From a checkpoint of a small self-supervised image encoder.
Model: 7.1M parameters, 32-pixel images, arch mlp, layers 6, activation relu, moe top_k, num experts 8, width 384.
Data: trained on single toy objects rendered from many sides on busy backdrops, 50862 training examples, 150.0 epochs.
Rows from expert 7 of block 3, named by matrix and row number. Rows with one number belong to one neuron. Each number is 500 + 50 x the weight over the matrix's rms, rounded and kept within 0 to 999. All counts start at 0. Numbers have three digits each.
# up: expert up (model.blocks.3.mlp.up, 8x96x384), inputs 154-230
# down: expert down (model.blocks.3.mlp.down, 8x384x96, transposed), outputs 154-230
up.5:566493453491429529441516442482450628430557485465561476503518544470516484508451518453465517437563458455394545524457544501525436513595553437506427512479536503492508547483524458454507529455495515533547566510573535402472542484485426478
down.5:506545546445555504601496463476457429553485440500563572433466505421518508403487509507479444555516541540481421505530539532608487447464539497510519497560511495506449440438464503453482519478527391455461521546453581491547450491452504505
up.6:506525424557465510463508428566506517480550512431454566538489455667491416461512544340487468487499496547486497503521454467526504518479389543479488484509519501450405569546422448542479482562496494420510482538514482491505573575441528479
down.6:535451534544537431457494556499370493512388433517593469460524551492413522471582471478533470484462584478585529540613535578523467504497540550439393553523498507555484492436422561472467365492532553466476477496594491532534507452478499452
up.7:498480622456497534551491446562525479453468455511445449485532393434505489540454450529519511535547484431497474463434527509539578449496489481511416542480446511523497530439395528530518459511430430542460574490539486505548581529444525421
down.7:496511522547566468490492544505540493459470570405496519503504527523559456448465570523512424493476482514519505495521474504597460486565547506360580507498386461413531500532536502556490514519525456497437472557454497584486508501515510545
up.8:558540587510503512559554532527472384506474490459507431585520448467455415448524411537466487506457525411529560510548484464510491506400462492598538493508580547515461470560471537515505521485445467476470446497525510496357492506454431419
down.8:463452414530497494462455441486442565476501416468533546452568480553489481563549567529487481473486515477546611442501409478522594520534396480406424517456547425493465538519530435471493399537592454434528467492502460504570551489433421519
up.9:461452538514539539573535425480479426582474431522384467530483542478457529468415488513512432454553556520504457509504563534519501371465347541472508530505486516478499537480447479505517558483494460503498469460558446539524482501491490609
down.9:532634540525485553608563566514540495533524498491528465465521432451520465486476538494523438458466466417515523486512560462458472586588583434506621549525518524494477572448455514487514566496443512605506491449485517362460489474525481445
up.10:410501440550515518504475598480489545536517494495497525565390512467551481541528428519445510524358462532504578483490554540470608506409538356443501520543570498447529466533513487496567452418526506612459531507440535453466572535544575510
down.10:568459497362438445535526524503619522436490456524539464459605483512443474490450483442524487583513447469523451481525530427534446487561558473535534442442451458548422526484513433514531496487551455438480485585484530417495420427494469499
up.11:499480439394495491539469481494463434531524531497573487535511505438495415437512478471457553467539525562425501550536507462482424518370475570500549520530545477503419525498473581583473463547471545446495521490407438438482501498392477547
down.11:503457509589461488501470433565483500550562473454536575568535432587593592470513503535496479498524543429556508515456463475473481461565402473489417498468498548463522450537537475447566485463539504497532402562540539539482447460571483529
up.12:475546517497471485607531533523497482448441499618527469500468571542485448500511596347506602609486477510441509493566435469490471482548486526594554555572556503461537425588441449494527501584541514482494549523494378551530593492527515434
down.12:520562510462568451523464523487457575436557478487564579463441457526489551431573457544489523471452505496517461523568403546551490484499519515463524419469475451484519552456509494500600495463590482391543444461550491515451468547511571490
up.13:497543459543420484511508512561503475514562472463477546552568450416488423471449522601487501450459523440502519482490552397485546540485468424450574524416540468474489498418427450523586464507561459558496402522515506463500516479482551450
down.13:522437494455522456497489456589536516515530557628459493508517557526465556546555494459449515549617482475510524470511403519451488383413507525581480452516501562470439461556470511508416513520464434526500552484497489503533495424548483543
up.14:478504498535485534530571425585580519551589470535550514477410492502546516490513475508470446528564463478589455524493494460487570473506448472554504408587559510472454578479458513579423558459544441485475553571608521453453501504498543459
down.14:506499594441553453457601465481460489504504535409498483594502486554474492516522593458468500559445503467463476471475460463581565470503590514514521527497451573492478484503468517502557569545501450433410581532433610502508540440454511599
up.15:474577465471478506511578512501432504475501490442447521536496435481522560394474419526489465515519542416479525467535508466479561486487458528545529481476496498380463567509425550533537505534537502531598413516512397502467437530600509504
down.15:477453540503491543440468445489535505487505533526559452531437493559616411500489567539487467465531561481476529550410542479493507545487450392453509517494525496544519503523490507461400476470530504508434528491546545432626531441543574482
up.16:559531508527480477520595495545520547427512455473437373503479442510587523536459481564565513536450494580465528484534549540601505531436472548507468508436420544539632434556484531491624451489509398598528460506477425522595535524521501627
down.16:423557500540488516565511502497415550529511552534516572451480498476577408592532528510447447385478508410467435441447501436454447496548542414552531528504590577508468519537509465499387461577472556493548542528560519552482446464462509426
up.17:528547441459576427553509500540567539431456497534479445468500403402530500449462446461506509523519512446546414465456509501489460443462538495473559523480433559509445506522453513500476455424561488525471449517526572453497495543511397529
down.17:502474524570474546474495521646439544546525419399506540468492524558383426505398550568532597497514528478493544496460548446473557464482594428431511546486540484407553446492496474460511615436503475453512527442493398550570507434557543435
up.18:507471447536411545481480520462452523533519535472547472497531465482463466455437445561439573509507541476540578559466412553554522546431553470511523591440418525562497540515478499498474467459498602564571534476505441483505519515537467501
down.18:507564599417471485539543472566471469548499443447591517493520441515484495550485471391551395564502539503443577446534500427487536507615481505458454442509501470484436560562461383449482486461457497542479395451562493553396457486450469531
up.19:521538455482481426535624444494438507423532467460514515457560448462576569529485519456460489580579470432461456495471638472506492448393426525528477424489454542525482409424444472626502473562473467497639449494562509511564636457487496564
down.19:561423421535609555547552570469489527424474515437522539602425476516480602598472454588494425426401420495399535492565525525577522501571472480587426513507465520552540553492527502496503525386577512514432471499476507474548397532583515468
up.20:480486492506550431523589439496624473521462455419559445561490580424515506441405524448617464471621541475417542503468601617525545406434437551513582439463517538480511434509426421445608550574516430534568541465571476573458550526485477522
down.20:464472469566461536505515486506448616537573563589441497551517518514466433544501583506461526416479467479447443553522480410478527537507521508561437529559440451506511474524582524555558538504572595448535522553446500368479522562458454516
up.21:486509453528581447497446500547451563506480517627597456535421458457493512517527452523415487479562605496527577538484551537529548498523452494492412471416539460463455475465520545493453532532509512619494469506492542429430497499400496531
down.21:584489548519448570549496581490508514518569545477498468426528484524480420550470510446556505494533541453508444510494496436611498501559511548542585508503516603545521498508565419518514498418500537455468592450471493496630434463548579391
up.22:518478400519547509563518475496523584581548524515445555578524526546566482512445532574469427477485542461448511518545551350479541466595517465483412423443595363504527460486461530525461444522476536453479467607428447628504454534521430468
down.22:402530537513479430475462498511481402505520554563472480483498498519444475512480498384526485552474580529472575544565480634512517525580376470453484528479578592605451524442519443396592470488546465459524517548513447445497453540554527454
up.23:521540428467507412511559575511511485506495525497571503554535454522464486421499405476498504426480467482487441535493420534523441483439534433487515528512424577519560604518494500477551474494529437497465481506469584470507520542466520600
down.23:610466511566540540535504432580511475475583415518411528496488451508555621469459526488473478480558592570524500567497567371473488459563536547425493480459551411436553390546480516489458507505490562459441547488533419476507500531538508482
up.24:436519534519542568450480499549468540520425473528542452442553457490434512445551427405423522465598522389554445445516568570570535563588505546568396567509459384485431500488524570523541469446576466463527506449469520450551520484522506465
down.24:434509556526553572430514406482562534588503584485521412494468564546453510592456513502559544530486534560488534599442449521497506455464505474442490409571494507469491467421500464517457494449488454508508462476500467537513499502498495539
up.25:420516600447495468531586377501508496510486460410482481573549464544612466474454529452433425462590528562500501551477593483549439542540594522461539528472639507457377516543532478399512467503474510476505506539534508488521412474491565448
down.25:528486462495573522514499440410425503521473559546549516530409460492425533485489508401481577547436426517485533571534517553471501442485452492525478574579523479494481516438573509524430504499511488555453451488456435576530498475555456496
up.26:466533528489455474568560471466544471505531479549522415513497399415544480544489506495558450451541490418546465490472554514521431478480431549474454534558530474445533533448535530555450491485423481413462508483463515507523493470441489521
down.26:416529486536475485485477554451506501454469537477526618502469458491492504490497564539492588441463512537445449456559511541499498547552498479453428432510395501522558437502483432452545566465440483548509500516529532526385489521487483527
up.27:404531527554513454467461488507382448491571501523485470433510439469415500522549438412603577518501509524441412469486537569474474605529503655527377453486441531530488574510504493582532554476544430475564404588511497535480510497522450495
down.27:475591509469474461560421562555515452476415439535578553522532542533574560500487478520477502439545532481533534473460511561543553448484497461476530526480535441502431538426540543560434436511393515598450519511528576537456491528543483479
up.28:574535470464496500540511467441501446462507524509412450489538487483468460511492520528512498527504493387446527448523557550423512395401410518530424437565496455552527453551469493563503568456422401502528553479453382562370546476449439491
down.28:478429502504464446537507502505473516499484540559498618442498491550546589498419544414454510588518515504495500503592429505551495556522556487475529482380454504489491546441554525492477487541506632460560449382478534445457520513538482512
up.29:460485439501569495481489567612455534560504491492574465497403522483487386521576478473514479496448551511426559566540483526476498466533453520602550495449516495447429550477377537497550429486524401578522479477440534481481464553549520596
down.29:451573506501511481522495501471501518478513442506565541463541526500476574431510507450477488569477490467503372468484518498556454539424504423539417487509520467477518555499550486434494470444426430495486586473509532605481407555461508491
up.30:459464442535516570441482521465548518501563512470524463551463512580519437510581521551529556565524524585512549494498493534509538517527486412538437469585556446481498492470525508497437432577607500496519407523405495579489488467460459551
down.30:472524535513600571385489546423566556501492526567485506469538532476525468493480376504493433545496461325418466356504483469477541495431497549443457487465474579506502440560533481475545415422476447517570482476526429548421538503539476507
up.31:597536551513558466529518519591523491504501525460503549462472541464450504471511478493595486458462552487432515554539506627445502482564472411464498533551366496524569421522524550432448453507482628516440528487541457478615560467536453550
down.31:532393477560464528449513489365536496566539603547494400477464461527507532602475497593485663604529483596525492526431530442519545483462551491578572478403510510429551456459513455580518521473440387502537586573473547589395507596531438519
up.32:512602573443487521482544503391465467438546542491601606417515503578413417479569407422502500496468561489513518424440487544485500477474527572552518508545522480524506537463499484438553419463487577563545415496456461498468535357432497538
down.32:490518479488466459478449495517499526543502421499451450472451454485592597481428566457588520518528465462499514601604559554503516557546424577574544472495525444553519425465493514353526514498525513542469514515434557486488528498529493505
up.33:481473519549507470512510495470547402511534440504499550575520555508470472486482533470499531537403542528455523480443494479552450557436532535472550509441551554485533468595538531504517538500569550486389485500479500470419523453470555459
down.33:449483443499463478498450428584497503511494508533504456454545465448544645438456524483561511437557495551565452580499532508506538378625436492536427527423433455391439491556536586440554472488510550564588493431636471486439458442489429570
up.34:568524551505467443527404531476525586526569477468478558532589485472489460470610424592456551518458565405483339528379528536532511467506541546533473477554504520496448498504574485516567552471437558511494409512560520440462511473430411459
down.34:477514521470532533423560459492576488547489622501640485453529609551447594533453499493449498536561426581517594484542421603477537522450527611507510539369503504457495468400512463450520493433518459515564517489515521548419494530535636419
up.35:468576455439627531469515461500493483574440451521527575424541504420478485500453361517434537445511494462550474482463555499488483393484744432501449569516472551395371679521546504422565517487488469525406383450523497493473428434463486464
down.35:566534458494519505478457557503521399629529504401512443485365483462565568550503644502461488498548556507523538504397522601563479515519411517415532529453499458536494464526494422540506538490555458491372503603470372384514453484415549501
up.36:539564576499487514398575493507559435543519626534554507460430570566518522463493476480471529449520511562461507433535521524475499503494550555529476546488517508531542418468582491538511463539563441548578533514509468527458522518547532492
down.36:466463622560508418537440551479466495466442429411555503497495476523557572503448482527550496485536535515506464469485426423570631478535561423515536531454459537459475579513451591516491542514462594482494511559486404476512517536531504466
up.37:483499551519515537551415501433548509494529540446539535483563573376514539461517482500418462506465487509529535438478464609491346462531476516463544633475484523553560535474499565528509597509399514505546505504486532518480406555511526573
down.37:576526452515534531486513507599479496435520514586572513491455481513399476518516470452504546533539440476424432525460475559559541467424515451585461448547496499465525476498408484427492510469550532569530449544585534540456501580590492567
up.38:534592595375494445504548509431480469492371535481516543490503545383518479465457563434430448570392568435502474503520528515541544495378528505512503508536466518506610499459446425493522490464559502556564507484410552565431567480476372519
down.38:556513448512523528540422416457475408448562490523542499484502503498394541471565538539560492444535454544519484475506449530480465473513457471599444481478490395522427492470525611505410583528478424469518551485463449501393449463503508432
up.39:507538609423407624535498446543495546523572475477530546439445483584497439493497482467494616494607554550445527505433502513482494429450528532546498513529543524473466556542427514512556460506528534529581478561555492433508458601568487460
down.39:380392454552433491418473548496515433390540433508547469453503509401404505462632542459533487467471465465510495483515424466383508492572496414488453609582502466533388507499518466494502529478466524479424486516556502558539543561518549545
up.40:505566507483441459631542586469458396445522605529486542526585436586386461453517550486585547500490457487509480474594555536519427501510491490455424588461548610437523551600590505496359534545529480511478528554560489542574413573509461467
down.40:449427453504468504451488499595498590566507419498503522485441544486564535487493491456467468502424533606470531553457457501502560533430540438462470505533424492536484420486461470419497561448462531535458482550531526530461568466499485575
up.41:450436514474550488508448568597522468443469552462480525560597459501509492495569545385542468422469502441466527563539477449493544483522496481493438543491501458497424433515493527507581581519532571491483437447523418455498521577477595520
down.41:404454451491505533464473446479392506611495524534544475395546450530516389488529525581476469528461508448611429494452604438551484503487480528508555530537435455476482509526553470454464446617541474528523492542523564455465460463493483450
up.42:426526508446464521505494594518479533487492501518416461488549555580486449532502621479573431488440600500434556499512571496529505472475524493465481496438533424447421505491446544425490532514475503451476547424523486495464483508455508426
down.42:545514525469490446544543510519457432440411520469564436526463468518454530474471414541555570499550465511472471520541517547549541557483496487540489432551479542497432550510474503441519531518512447544549441415493443579436476522535481549
up.43:581578491552433463577482535654487450546579567493506468560510501576476411443508479540458446526487535541575478471457409436493396459421441469477488479544528523593453528576464471449527482557468567503515512489474504536520563532421413511
down.43:436489510509514505480499471501461466533431508472404541449525477453480597427553537414465445595582470559436516489578566528516601501567503525453582472474552566521461449488494419419406528550492498496482511433566568559532482505530495477
up.44:554513532557450567535492482497469475484470456457541539499547424553533477505528459579522452515524576399532473493518498500537608469482383458485517401507429519477501494478485531461477489486519484541515465501503484430486483500502545523
down.44:510488481469524556604510502642566445498538513598423415532564505476481578503525551528440446511527461527534501530461539531474399592477513514535492566509490491551562557497529466438571506454499501426449453455500684525509483507497487491
up.45:532547528538560460475440505537433410546418406574500519593556559558392596415475487559426631545473529583488591574586473531517385478525517533473473511414573456540481481485420489492493477536426437539583436536545486518556478461574497480
down.45:484439490426520533592494562394508521467553493553512603482543442453581530506525472453566538400537524435515391464447500422490457443568451412540523488527486478497554581453536512528497515470437602587460461484518579461442467551512519516
up.46:454464487488522508551531529547417523513479473468530509574460426478492518396533516386540478414522492481466461571531406550477489629596506459493455517488562524440392544498538398456543461441469463437551519615527488454552495442525503366
down.46:498579488491523450528549438478497476439496490541483466409473379506483473416526500487409460488508532462537507468640513519467533482416474595478507423497485568523558477515514403594515513564504424428466627546450497438503564501459545486
up.47:455490529481516536485528574450460486448550549533478445488520536375480451528533535512474469449520507440461423388486497507537433479515508458448450525520384547525426483514461513564455564476583540507435451478531438482524529461374613513
down.47:542533582457501528427584568495497484495427531516526553491527492548431528527482555465508474639567471474477561511443524467522565448452446439539546542534494512521506472446446476583490526507456464523471531400509559515549476498468559494
up.48:479408390470515476480446612582529489484500557552529543524485526461511505374493470361513549568489541566545526547463515449496519473425399415494575582448542490510483593482541446460504395492500518555492564556397501528641504507509496533
down.48:496599539457492533497500569441549440443514460455560484388428487540436522531499502498509537436495485451542484583370545639471436556541564434496430607528526536558413510419537428527531519561542506492597398446554542453560549527436531431
up.49:423530499484464490493530514466553545439473458503529412452412468509534491444550496473421490442492445533528528511521485589583520535445449559512495472514569417624481524619561448467443535483604526503524504472563507534553553455497463461
down.49:586453531590513520474459528442529415504454466529392544487420588429455450571416571570597501435528542449551563526464478472503548475493457418471435468521428467520516393375429559465491473488435564553452507521478523540482505502464524545
up.50:557559511523468521538561463599518499368516415472518493522481447475505469510486425454483561562520533537478475491499480535561503556482412507530524496442460547431480499546460460504485468500495502492473484487463483495471531482499436522
down.50:493490493415514548528404489467497492567499508552480490468579520470531554529462563507509449459435536543507545473565521518443471519490516532426500521577474531538536452460530475509496499493484480445515470502530522463577544511498594555
up.51:466477518521475520417476588540489507492554595500510468463441509584437476487498476470499537532522531471602506442575437460597552448502445456564408501587501467466498469470411584491496471435507545554516440480396527446565590486494491449
down.51:533558463450586502443473513381550554450468544511465576507516519481518444480605476556461547490526493463415511495570484498506505491538469533515513483421529473490544533518549502462519477531527549469429499500471507540485506512491444550
up.52:422524436563453537537511498463453469444579454502575614585520519530435435506558534566416567452511465458472500508475521444522482496433439498487491497541525439543490489562560496522520450509477562430474568530466492489536556466428486416
down.52:514513527533498494496562496489479510467566525505560529470505511455547460571526481438579467485527513563446520486525463513523448518479495501593502454483515492514515506430441550452441480550446526540517460515538530554500489547480464525
up.53:536570516527525473431467475539418471472497475515548424502555485531522350453480531434459494475504434493486533482539543469516643504453581532537521552566404595445460530433530500571475535394467557464528478512499546439489567484453511519
down.53:508539532463433387466453521536530564510502494477534528468491517502492554528450487535476511484512514473434398529397474610518436499545519538434479432530550446515592483472457515460539483522524486542511403514551568492486433450492433444
up.54:495541467425494634481484487516496414544524439495422464516496491480456474459527397441552459470462568522502507480607528503563513540708465524455502520529549523452491518530460566506570408456449463503473471522471473501511553507436501532
down.54:484485478569572546472508460531442544491540518585537552516549477544508508516571474616496492576503452467550505490393481520547395507416449551565433445488500473544522479559447498536483536432472470502619583548491465477524494503468465551
up.55:496473476416557481507481513469441529534529448488504499546514450444482371499495397522446471495538495503435436480620512512612529470581509480443407617479541539439407484463572566510465457537450508597516423386546494426499487439460501501
down.55:445577429550446502444490518608459550571550506522469455445532570505441489491502541471503529556455542550517495587426516564479507511542486464416582505433521512543526546522429504460530506533565557517515480531534529610470608519519518463
up.56:569561537501447479468485532599550492569444446501431517495660510455568421469464497555488533583527493438517508438533493451373460493443476541508510537526534494546443535523509503533500556511392493436508401558532533486514474510611423457
down.56:509460547439574479455533515420509469489533541495413436504439502530483557444529417481443470599513519565483554492508453584537513416505459632551498487572502602576550572527433436512528434558519449408625537459469580538454550416537535549
up.57:525551491498443426525583547476474484424537410497542573514476459462537495443461484552531531541580456491452513560478517559524426442532513473502494437485545518531460528497504505506436503455540533436487519446487472473437552598437453474
down.57:504328462452420517419520494422520508621521498613452449430379570525495498540517422577407585422389575524499437514462486487482503548498577501518488477521524485545585508512432477490524496463488604469565462507517439538556486477528446523
up.58:541435525522503522591550580358475431555492464436476576409501460440548432533563447453468461513493466539479484570517529444554613484491478452480546490468395546436440509505526527532536425499499516579470379508452482471472459586477482518
down.58:499525470481498549570492488596478580523540503475561488503529553483464589492557511537347522458551518477516547496486458558522509501590391525467469534510593432563489573501433475383561455442537508516560467492412516590559489560585462488
up.59:553440467587477545533450507536511557420542577569542535509478442403465447549577523430548478505473546512567379371540524559591533537538464408461494438434570496505565519464528435435482430465545433468522517534524466474508532534478460488
down.59:591475534492405513406569474469509452523452559469500525427490554559542549487447554561570587528492426577524573559515404472456406527474506495534519500523495500502419464510568496564511494477493530426495534516462559534395467514596547499
up.60:505585609530455485477561528486451385454451466441551507494512443454468409494499559473563482499484488495443523511574556540566505529416591466519507551474468559442516591547541402529544491501515514427521485531618479452464403462528522487
down.60:523541470520467520557409579431565450517487432560610434557483516498422523489452455488471401503556587468566547551581420525455478457523412538526442501529510438517500426502476586471430495493530539545475488428438487467551548541457528569
up.61:445476593493506430575530518468468416477535493508478431560532508499442473540413496536537564457560515538512575539480530462603466541483526511523438498511523547483494583485504539519509421511566585400513525617527482446571546438545585466
down.61:484526520588551524504425384437499502451537507507479519480515561499544533404526526542544568511488449469507469458576512518490517451525561522520500526405505422468409472436463532463555457535511446584460559503496517552538526493529502525
up.62:491563513515514499510518617505544496461490508518464506588478505497598517364487490495478541461443467528414487486538526519511526522399514480477563503491462456488544492581489509488469386478482443454530471482506482420434523459483506528
down.62:472482456452572519531418459482559467521482433416547549509497520485573539445451607507465502601500490501548429546428557447500392516518505474486471516463490534514456498535561573472601597562494527509554558524543466491554554524433471494
up.63:435525469463459486535425527431388391510475450524572517475553531432510583562556462531529628468445491552490474579572516481499543382447503550460473439547575485467453436529557545510560646504522568505503464458534520468508411476594467517
down.63:498494451485500454538535509607527556512516571526428477438471521514428469516502531486496513497478499423521540473478498515450523552401461406582501511479439481483451475496400515554489496534476506492448468544503471523459617499458543607
up.64:525517398505542460499496429637535485520391499561463456484485464446505500557544449450505492587498499512452622528444490536501561508483440503470501553504488520465460539429520586553496419544524475482491545576588503404470482436429545428
down.64:450536590468530464535493630445605487497444521499420509490556493597455435464542504537506424530494489475593491573395565569536539602477495475459460500460595431509438510445447419591410504438487439454540526548556539493556420578493549543
up.65:490548648489486496504584466452477454471457530476558531571494534463453435519474432524506460396451556479443482564446578507417544460448506528516560415524485563439438514528602488549560523516500535529472444519499447545401464544496518446
down.65:551532447483535480400479541559546556478479462519508519535532410554502493521537506511394501540520459459429390371572492460553470508485491510527544539600470493547488524482519451539484474532544467471548500420465513530585478540514527538
up.66:453484582493544611516434532539510566467551619545600520410444512552440412479479487429484558460505436421415515458511544495480491535489532472598478467520483440487529568515495454449497476480509543522594496459512426435552524460516564481
down.66:569581507541471459549500480468586437440525436490550509513546509527574592547416544558524503512533537498537567675585485579463503435486478504476507581483478484575493521534507485490490534483450449406483545561490561507489529523477441450
up.67:507489475424521507505452616582437552529456515515374506450540518489473431453482403369526421485483456510449599466428453459496538572496515521530584541481359456502361509454420417535527441506525467531554473551514422498482508422527461493
down.67:445567521565490485457492483477525458512407504462523561596439524485596359522489494479442468404514550527549501422543529525474581587521505559520475527488578528496593478547519525640485505543388565516520524453520492465605492506525510494
up.68:540511518502496452546424609484428599527486515534453542585443518471574538560552497475498492563440480535423487454448494459509559491461448489479531512433550528475399516458465542521518473513503515505535494481504392403447494532525518627
down.68:491457445456577614558528457411538540487566483460486461456477504565458502465453430527444433502514446447469495566535483548497528509539559454535520535398561507454461419478516452498602474534541438486548581462462482527435493587529436557
up.69:434524499574391554507503463488584442552417453547508520567544522519508477437385485473455503539521589548535493523459434471556446500446486576469431506435529391504544490468501536502494481517455483503533479482521462531493493490454406534
down.69:496456495541589448477470474451461539486385472496463513494436440543580502522523541551536472530454548504465552508577482421400547553475451439519570435522539611501540522560511589530415542543460477481478446534602438487523546518546564445
up.70:548452420526464599534514511520424490449600444525559389513452516483480543475466461560517570554562529511471446510546463556549467600490464532476419542486554541513565578519486523561465454456518448537515386530488487451450555551443497467
down.70:514600563508524534571527522545559528488541501483521526450423642502504470564488517460549483514490464555432532474511454419559532558473471473469478462491492513536457390438467455464408556552494523449558441481489508578501379450497593539
up.71:468550435578485616464485475452476445639533493540551505463486482498486506518546500459491590535570502537563488511471537484554517427531558507476446506477450493490395453457459552492513515494538405589493443499503417496507530515479421505
down.71:546582487440445522528448545588444458520474396468448430463518520599479481531459483565397359483524519501452482545515589451518520425571424555527573561519538556507422517500460486443523487452490560538486512612479627475478457491486643438
up.72:514550534434486373555584480440521542453453467426561470449527460405532493478433499504541462496443540387538549508555477483522564576451453490527493590471493538421436537496548475542551499492578531439506459478566546444413562491529516515
down.72:522529518447448545517498393512511507502561447469513462626599551479485465420552505573442484527534403632527478349475572531523491468520461472504482428541456502584589441543444586463485563494447531394522513381383524483474527503438467470
up.73:524504448482551486527467460520566501437492445583534497489441548549450492564509452625487481491487508505573527586507485504511531474536470533554529521513488506500452585532560500526542513503534457471518466515517507483515444518494450434
down.73:486489450494488548486455504446412496505509505467486470616610527538437444522441478463529458593532547480475504448434502441535414537493550582481524577437594547552451579540436500541523512614575468455531503558547436482498525494537504544
up.74:581534519491502474516526533414516540582582460441516501552568411474428594419498427552551479488535528509524500499509467556497477512523528505469544437457549457413451549519588577457457481465476465471484486504504477473448447545426542410
down.74:473376444455530495433506495503614528446485456506492475525456488512595452545577471510563511480452443483458522560495467462415480502446440522519502479578563547450534450512498459559471601504516507417549512492507508436544523440505468562
up.75:467590475456504546433481490495507453516497509507617498446538511516568546454439402477482606455521540491562553478502530511517526568543584535452511527485452501474493544570536460529454481470528504525582550444501591449550502481487385531
down.75:500531613504486516592553451481610490536555506450366498521422526458528569441504545584472377560509513649467496574450487515463417480468549497399439411425543538483478484489481533386495532607463516439426566524514482483483543547451558443
up.76:498533613495385504483465472581466531575596556532387538618502513573569483496522497505543482525502545406412434484529502493518527512493584476490601483503527517437452553425481487460505457502517433530430510424617494457514478491496432488
down.76:536514482499539500450492519455562561483540531455606491466485466512490590486437460475478499516525503655503520537557491488513595532472455503491512469432528465525522552575534517507508510488466444528491502581495502557573525524569557550
up.77:588491545490522499506471499474562466552524393524494565517454501494506496588489476549479461422612529469511460459491497473489516555468487511600531504467617463418426569553607483450529484459566488468462499507585494530445478482526498461
down.77:528450466543478527500475532488474583493549527428527472449470518553504506498475468520548481480483470566529529497558410572568467487530476538466534544506533507572566457525504486560446515609535492537508656541413569494555487558486476452
up.78:597533332486434550627414412526431519515541580463535565531463476551444501466538451483534469467522569518490562454474503505540467380525472491466475468480463515523470516530464549442478461522483497673511432446438565508554538522403511477
down.78:469556569535523469447496460483467339409417534525395453491568504488466595530577527524501577462522470509529455427606500543482421573442542513499427514546566535443587572428569414536524452495537517462478461437567376539453525471539381415
up.79:536487538495459411463514382523465530467459538492432624533541501497430556505598531483459459482520478450507434420479441459440401513497437538481431402460556499535453615524562443499462460541434564500520495486532477567564493477489391535
down.79:424399487589602488488501515542521438499469390496602425491468475483546603583482491402522433445567446581481546547549406521500569471512599553430529477419475584444562505491544572522496514466457485386479525468566513469528406476560550499
up.80:519584437504473610511495528544508486551502412465425547506494443470446426497495483539458420478429505514486537477528519564516496497544542384472445460489555491508454461510549537445466522496448495306593400597454600467549502510462443518
down.80:432405528510439407417467505469435472546435488475527427560548488469516579437557450564514594452536524540513483463464534527526528549545519600514481479405488499518541495397527425462580438512482542615439456461583508521445511407578480419
up.81:456505517459448513439484408493510503525513512500478425485513575501462507447603507482511550486482512551501506526543440481499446426554519542514458442449506508556506534484513542477487445550438456411529423493520511407490471480491542447
down.81:492450563483540480546530489433422531442593485543417488534429496539500487539496456504504449516440539451481529434538544483502546508516505469576589536416530541461518461471510546507450519485529519547464451526465475530462464476561464575
up.82:525539621520541460529490527393454505573510527430511496436451542483460483518411526457537536410483541586584534567472435434592464380388487479521600462489492468461437530567517596422468460580492504495481525378575444499474484538478469541
down.82:548393537546561532432506487576448514565491418555401523512437444462475432571460423461484463537514465452516482557482557380499564485504414497454583470584520514448461489433523458467517479481452525593497415587366512542544527477563542481
up.83:478562524402561530519551536486636584496426487502503436441489365540501537511552446440460500505482471503529518497593535497555415447544432552541547552449447501521366563494489544538491553504516507570581464575457554456456451471460587530
down.83:546506528577505527544497502467493468501554497517511424532494506481467423469490551465460436565585459500542549482410564432499499504621584491469464507570519546564522388592541482515663490439557504474454466507465498467526521504478443539
up.84:451554477437481498449478550549423554496530520484382544492428506505504497481534434473570480454479433489563486405474532498541435538505420496441484550471506489478391602501455572446563477521503452531485460481464503557526435504449495530
down.84:457559507530485486475622508477488500471454493508473404541500493560449519531467467544444563469411522396406550545493435526579411576504500517517552435442544508450601430544489486531455525398469494475563543527545457506468545475475514486
up.85:465478463576445473623501459523488448563496515548567451546538479525427520497455504524511489510492570444457543463499547522566475491452416530457468508547554525459503522572447558518407413507555488494492453489584566568461470506478509467
down.85:509555494417576470445600546570595519434473554433404497563502587519478516525546522432514498500429447649558504381416449429415501481500612483480488460484456457503606528568490475462491569506508495509535601518489576459519457457478515433
up.86:452515504471494556427519529460492449617505465415498569470481519579405507477583495434514509578502549395606423501527503523561497485476405553556508544466503493411578544603507528497439452446522616497471510503561494467496518503508529456
down.86:542460491548442516481572511611560491501528517395488459510493475509523555483445526535456482444486488600426554477428502526448483501516553472521459507540467563499434436523593480483454533531498483457522532487448493527524522519505563492
up.87:513515463558503459477551466455583493544494451557602548503404503521461375534451508561493510505564551466533423562530539540464559513433486455477558454544549566494474512568491532511497521512458481602533537546492515498449493553510547457
down.87:592507565525545508494576541518453504551531386440521503520558532475470503552475483483503383458459561490453475460553488492508446484407569561511521571557467446488512543560478452444554486465535453428409534441471431503570491456574463536